{
  "model": "image classifier",
  "train_examples": 95000,
  "horizontal_flip": true,
  "head_dim": 16,
  "positions": "learned"
}
Rows from block 5 of a small image classifier, named by matrix and row number. Rows with one number belong to one neuron. Each number is 128 + 32 x the weight over its row's rms, rounded and kept within 0 to 255. All counts start at 0.
After each neuron's rows are labels from the 100 images, of 14848, where the neuron reaches its highest value: "top examples" is what is common among them. Only what is clearly more common there than usual is listed. The data: reaction-diffusion patterns (Gray-Scott). In brackets: how many of the 100.
# fc1: MLP up (model.blocks.5.mlp.fc1.weight, 512x128), inputs 0-127
# fc2: MLP down (model.blocks.5.mlp.fc2.weight, 128x512, transposed), outputs 0-127

fc1.493 [154 115 105 135 106 125  98 149 145 126  82 176  77 126 111  82 110 118 114 126 112 118  71 152  99 130  95 138 141 150 149 132  57 117 172  69 148 117 146 174 135 190 166 116 114 173  56 165  93 125  69 137 134 140 130 125 160 161 115  79 152 120  76 128 122 157 142  90 154 171  92 166 134  88 124 124  95 176  99 131 137 175  83 124 133 131 160 104 126 137 124 134 104 103 118 138 218 128 155 118 191 148 142 107 110 231  85 172 174 126 122  92 169 106  96 134  97 128 153 165 133 198 106 173 130 148 165 109]
fc2.493 [ 80 134 152 177 105 137 160  70 110 148 177 114 191 137 109 145 120 122 168 169  86 156 200 114 100 132 139 181 116 138 105 150 188 126 139 184  97  68 168  81 109  97 125 135 122 103 146  97 138 110 161 118 143 121  89 163 125 128 116 124 111 180 125  82 123 149  96 161  55  82 184  94  82 107 169 144 209 133 100  96 105 108 186 138 113 117 100  90 104 146 148 133 126 113 136 138  98 157 121 103  97  86  65 116 173 102 133 108  99 179 227 129 120 133 143 136  92 116 119 130 102 138 120  77 147 132 157 131]
top examples: embossed (100); feed 0.022 kill 0.051 (52); feed 0.018 kill 0.051 (27)

fc1.193 [117 118  45 126 101 101 153 129 191 151 136 105 142 145 118 112 119 154 134 135 119 130 128 174 110  82 162 190 157 112 103 108 134 141  94  53  71 130 176 128 125 145 102 204 106 104 100  96 113 130  55 101 102 102 144 107 168 170  93 102 158  67 119  73  95 123  99 133 130 147 102 146  94 100 154 114 213  90 129 139 116 129 124 150 123  97 138 143 154 139  82 165  70 180 111 141 170 202 151 143 140 168 153 151 119 123 134 114 130 139 155 111 105 139 152 124 112 206 165 144  88 172 157 147 119 135 143  54]
fc2.193 [131 127 143 131  85 102 120 153 122 172 107 122 110  97 128 126 140 138 148 124 132  92  89 168 113  63 134 157 120  56  97 120 119 113 134 163 152 124 141 129 115 143 113 199  76 176 140 163 126 100 122 224 111 130 108 128 159 118 149 103  94 188  56  57 127 114 120 126 147 141  51 143  81 129 101 126 156 134 104 141 178 130 112 137 176 125 197 140 130  45 112 131 137  99 131 121 171 131 155 115 133 136 134  99 104 157 131  94 128 108 153 127  55  66 199 138  76 162  75 160 107 170 123 107 120  97 177 126]
top examples: embossed (86); feed 0.018 kill 0.051 (68)

fc1.260 [171 143  99 121 165 129 124 156 146 110 174 100 159 116  88 105  99 139 165 140 156  22 127 120 126 121 166 135 143 133 112  79 122 108 173  81  78 181  78 133 113 151 164 132 127 101 114 124 122 160 111 134 135 136  92 138 136 149 172 128 135 144 129 119  99  63  95  97 143 173 120 181 171 136 173  91 111  73 148  97 148 165 127 126 150  83 149 113 101 117  83 184  76 103 130  98 143 130 130  96 153 196 100 199  64 175  96 119 174 206 127  84 130 127 120  91 110 138 118 112  67 131  69 135 160 106 125 157]
fc2.260 [123 119  85 103  91  89 201  57 141 178  38 131  50 161 138 114 139 132 149 116 142 187 113 126 108 140 112 148 159 114 125 104 110 133 114 113 127 107 206 128 125 152  86 169  99 143 108 131  92 112 120 134 118 132 141 133 146 117  44 139 125 120 121 118 118 114 181 173 126 140 134 112  73 106 108 141 145 203 105 195 140 195  89 143 149 137 121 120 151 158 142 122 135 158 119 120 187 132 177 121 108 146 143 138 147 150 141 122 148  15 186 118 160 146  95 106  96 133 106 151 142 139 140 112  70 167 162 129]
top examples: embossed (72); grey (49); pastel (41); setting: feed 0.078 kill 0.061 (25)

fc1.12 [109 118 113 134 195 167 133 135 128 144  82 162  95  96 112 144 129 155  96 107 134 134 131 153 119 156 119 129 134 115 140  80 104 143 105  83  62 128 118 113  85  94 119  78 193  43  62  82 131 212 118  97 110 141  78 159 130 112  92 177 206 112 176 182  89 112 122  96 164 153 113 181 165 112 105 140 138 149 121 124 142 126 148  93 158 105  55 105 137 142 138 114 138 126  92  86 107 119 129  79 146 132 164 132 119 115 122 128 184 110 143 109 176 153 142 123 103 127 155 172 127  40 150 172 132 147 108 181]
fc2.12 [114 147 181 138 103  95 156 135 108 129 156 157 137 113 155 183 157 113 124  76 166 111 126  87 188 137 106 113 146 103 117 122 129 105 126 194 121 182 192 105 140 149  80 154 150 179 187 154 147  56 171 165 134 150 146 115 159 115 123 102  58 118 171 127 116 144 180 114 158 169 171 102 124 133 129 125 112 163 119 136  84  83  77 141  93 133 122 122  94 159 158 116 182 117 122 113 127 100  73 140 110 114  97  51 133  79 124 171 144 113  99 135 127 123  93 156 126 155 120  76 120 174 149  28  90  75 154 125]
top examples: vivid (56); feed 0.018 kill 0.051 (25)

fc1.406 [182 125 126 158 131 115 152 172 165 113 125 186  99 115  89 136 148  71 161 145 129  87 125 175 109 140 141 178 129 140  88 110  82 106 167 154 136  94 104 114 130 158 151 127 113 138 111 144  64  97 142 154 123 169 119 105 107 128  95 171 160 104 135 146  99 166 121  74 162 146  74 172 106 183 130 117 115 184  93 128 182 168 105 101 162 125 140 121 105 141 151 178 104 131 106 153 159 160 173  83 202 135  92 129 105 131  52 152 137 188 157  69 173  58 138 100 163  82  51 134 113  84 113 131 141 127 142 119]
fc2.406 [144 154 147 138 145 162 139 119 100 144 116 173 127 177 117 128 186 131 106 163 107 153 173 119 135 110 123 109  81 127  61 125 141 122 121  87 113 101 108 120 146 118 169 141 117  79 201  85 114 210 117 107 135 170 118 185 171 133 110 140 148 189 161 156 123 145 193 149 117 121 231 134 156 111 172 135 171 122 132  52 172 161 148 127  92  85  93 144 151  97  76 141 132 143 132 152  86 125  41 111 110 125 131 151 142  75 127 101 113 156  85 116  77 157 123 116 110  85 130 123 167 113 132 123 164 163  74 134]
top examples: embossed (98); warm (32); feed 0.018 kill 0.051 (30)

fc1.116 [151 108  98  92  91  95 114 147 145  68  56 166 102  95 151 153 137 145 182 127 132 130  80 179 157 109 104 142  83 118  72 147 123 156 143  72 140 137 121 185 174 100 135 144 133 121  46 126  78 130 103 103  86 159  49  85 152  97  82  97 156 136 111 127 116 127 123  95 120 192 183 148 133 170 148 123 146 133 149  76 147 190 133  94 162 172 144 119 146 143 115 108 134  76 100  77 158 175 145 104 171 154 117 169 101 171 110 192 151 160 153 118  97  83 149 125 122 177 132 129 129  97 152 152 129 161 146 110]
fc2.116 [ 50 130 174 116 130 201 101 113  74 140 159 114 118 200 110 142  50 132 111 102  91 146 202  86 134 111 108  96 153 178 149 125 124 132 143 153 107 157 134 128 111  82  51  90 143 109 104 172 162 107 124 101 153  96 122 115 118 147 134 127 110 143 157 123 140 122 160 147 133 113 188 120 169 130 131 130 154 113 162  97  44 128 181 161  76 121 101 152 114 145 126 129 190 181 151 121  76  97 112 144 103  68 166 125 153 139 101 126 151 133 130 142 116 208 136 153 142 149 122 150 125  99 136  92  65 126  62 139]
top examples: dark (37)

fc1.443 [166 139 126 143  81 100  82  82 131 123 123 106  34 177 118 147 158 149 191 149 132 147 107 134 149 100 116 159  96  63 131 158 158 136 121 129 153 129 136 138 154 169  86 199  87 100 103  68 145 109 101 136  98 166 135 137 125  92  46 101 131 104 113  88 142 187 145 139 119 109 167  99 100 140 190 115 198 121 143 124 127 107 177 125 158 115 111 100 167 154  73  99 115  71 102  89 137 131 153 160 107 163  88 182 147 113 145 133 127 114 142 104 116 134 194 116 145 207  90  82 130  98 159 152 151 113 132 101]
fc2.443 [186  96  87 132  74 136 114  53 131 128 151 143 115 135 113 122 106 127 167 153 113 195  77 146 127 151 125 126 135 107 135 144 180 131 134 134 150  82 125 135 121 156 146 141  73 118 116 106 131  82 131 208 138 163 162 124 115 129 102 116 120 144  66  67 146 134 136 179  23 128 169 160  68 109 123 136 181 123 107 136 162 143 117 114 119 119 150  87 146 153 165 123 171  80 123 130 133 100 201 151 106 141  38 144 156 119 132  79 123  77 114 117 102 159 182 122  68 139  93 141 138 173 132 112 177 132 166 136]
top examples: dark (45)

fc1.167 [158 139 126 108 138 148 106 122 133  81 163 119  42 146 152  61  87  54 183 159 114 128 124  82  70 105 108 167 210 150 164 134 152  61  67 141 139 184 152 121 148 112  78 119  93 137 129  94 100 106 146 159 114 150 154 111 115 177  74 141 146 100 124 133 151  78 137 117  97 108 133  91 139 110 161 136 129 135 152  98 146 166 153 177  91 113 146 149 127 159 116 164 169 158  98 115  92 164 105 139 174 109  85 146 169 149 138 195 177 155 149 132 123 131 172 120 131 115  74  72 110 116  60 118 104 114 128 127]
fc2.167 [106 127 137  70 115 104 157 108 100 133 135 150 170 135 114 170 183 137 152  73 106 131 143 140 141 127 126 136 123  92 111 109  93 113 132 130 138 122 176  99  94 148  78 173 117  93 133 159 138  91 148 121 136 120  87 123 114 102  80 128  95 180 116  81 124  73 100 135 130 177 190 123  59  94  92 115 147 191  72 185 158 113  91 141 159 120 151  70 183 132 136 137 143 125 127 127 164 153 112  49 120 139 164 120  77 140 146 140 163  90 136 137 135 140 145 133  32 184  48 177 140 162 109  78 171 148 131 144]
top examples: vivid (97); embossed (69)

fc1.138 [106 118 106 154 161  79 151 102 149 148 144 104 106  87 125 134  67  88  82 171 127 116 108  82  81 140 147 130 159  69 179 111  90 150 128  91  77 157 136 130 160 112 116 157 164  91  99  35  92 171 106 160 137 163 132 167 141 106 119 115 191 163 183 158 121 151 131  90 153 155 117 160 191 123 159 169 102 149 162 109 159 146 114 119 162 126 102 156 160 135  89 141 118 139  59 110 154 150  99 140 152 161  99 143 124 162  90 118 163 154  76  73 109 153 157  83 145  99 105 117 150 156  70 146 172 147 204 144]
fc2.138 [ 93  95 207 141 127 212  92 156 130 144 114 132 103 151 133 161 114 134 144 143 143 124 118 190  92 128 151 205 135 178 153 122  85  98 131 196 155  87 135 130 143 131  83 109 105 114  81 184  99  94 100 112 103  79 128 150 113 141  91 171  97  99 112  81 136 124 116 115 119  62 113 127 105 146 135 139 145 130 121 115  89 175 157 148 153 108 152  93 126 123 201 125  57 116 130 120 113 140 185 177 147  87 131  77 142 169 116 161 130 147 188 109 109  88 133 131 142 123 159  94  85  83 143 172  46 129  97 128]
top examples: embossed (93); feed 0.018 kill 0.051 (38)

fc1.246 [138 162 142 155 126 132 130 110 204 112 118 138 136 110  95  76 113 155 135  94 120  51 110 145 113  93 111 144 142  60 121 108 156 106  56 110  84 177 117 113 166 121  70 106 115  80 151 165 138 118 112 115  97 161 137 126 159 141  90 138  92 131 145 155  32 159 136 110 217 128 105 133 188 137 172 164  80  81 134  89 106 131 151 134 121 123 124 143 142 101 107  98 135 123  95  72 192 113 130 154 108 154 109 115 136 133 134 208 160 164 170 127  92  97 138 138 172 173 200  85 112 137 118 103 106 101 131 142]
fc2.246 [124 161 113 124 113 115  94 156 129  97 133 126 195 128 100  99 110 121 131 142 121  73 134 101 138 158 147  81 111 140  88 143 137 131 123 128 124 160  68  98 115 142 176 108 156 200 144 168 137 123 122  81 109 127 102 107 172 138 209  49 126 153 143 182 114 109 149 108 142 127  78 118 124 179 103 134  70 116 215 133 168 120 125 134 117 121 164 156   7  65  88 135 102  98 139 118 107  82 107 156 124 103 151 119 110 155 137 141 101 150 119 139 138 159  82 135 181 132 172 136  92 187 111 133 178  76 139 143]
top examples: dark (43)

fc1.202 [112 132 104  97 116 113 115 124 112 119 152 112 137 188  58  99 160 127  81 113 105  85 153 116 157 168  86  86 147 117 132 118  83 175  96 145 103 156  91 153 130 152 113 185 157 103 170  76 131 166 145 161 167 156  57 122 158  48 103 145 154 119 145 157 170 152 196 145 132 126 158 112 126 205 140 147 104  91 150 134  99 142 151 137 165 105  95 131 103  97 104 154  87 153  58  86 124 139 140 103 112 182 138 104 125 103 144  95 165  95 106  75 136 109  92 112 144 104 111 121 154 205  92  96  80 108 178  81]
fc2.202 [152 145 134 152 160 126 118 138 101 158 177 163 105 144 184 149 110 113  94 130 164 164 160  63 131  62 154  93 105 111 126 163 142 122 142  99 113 159 130 183 129 136 138  91 126  74 135 107 131 150 110 105 138 106 181  77 132 153 156  85 158 182 157 141 106 130 109 147 121 144 113 157 169  74 126 165 100 110 102 108 146 107  79 134 103 133 129 164 170 123  79 154 160 147 132 111  98  62 100 153 109 111 147 125 118 124 108 163 110 133  28 162  20 190 150 131  95 165 133 138 142 122 106 158 229  95 115 122]
top examples: vivid (91)

fc1.117 [118  51 127  89 113 135 103 136  60  73 113 154  69 157 157 177 131  91 178 125 127 120 103 163  96 109 158  95 105 129 137 135 154 130 122 178 181 126 114 157 187  84 124 132 135  96  82 117 101 155 113 152  81 147  20 131 149  96 138 137 173 133 126 144 167 124 106  97  97 125 180  99 138 142 176 146 146 136 140  52 116 162 159 106  91 129 153 145 127 138 110 116 162 114 123 114  88 121  98 135 170 123  89 182 166 172 150 176  77 137 139 132  49 141 141 123 160 121  73  98 140 100  97 187 125 125  93 104]
fc2.117 [115 172 142  66 133 115 140 101 149 165 199 121 150 129 111 102 104 122 137 106 112 145 147 106 174 115 140 153 162 109 136 100 114 103 103  85 131 141 197  96  49 167  73 166 100 147 145 134 167 114 125  93 141 103 144 148 130 137  81 126  93 186 136  69 129  81 119 150 136 163 172 115 126  89  79 137 147 179 107 213 112  94 120 134 133 129 116  70 143 123 136 138 118 125 114 131 154 192 124  74 111 131 199 110  62 118 126 125 174 118 135 152 113 135 141 115  78 163  78 193 113 177 147  40 155 118 141 126]
top examples: vivid (81); embossed (67)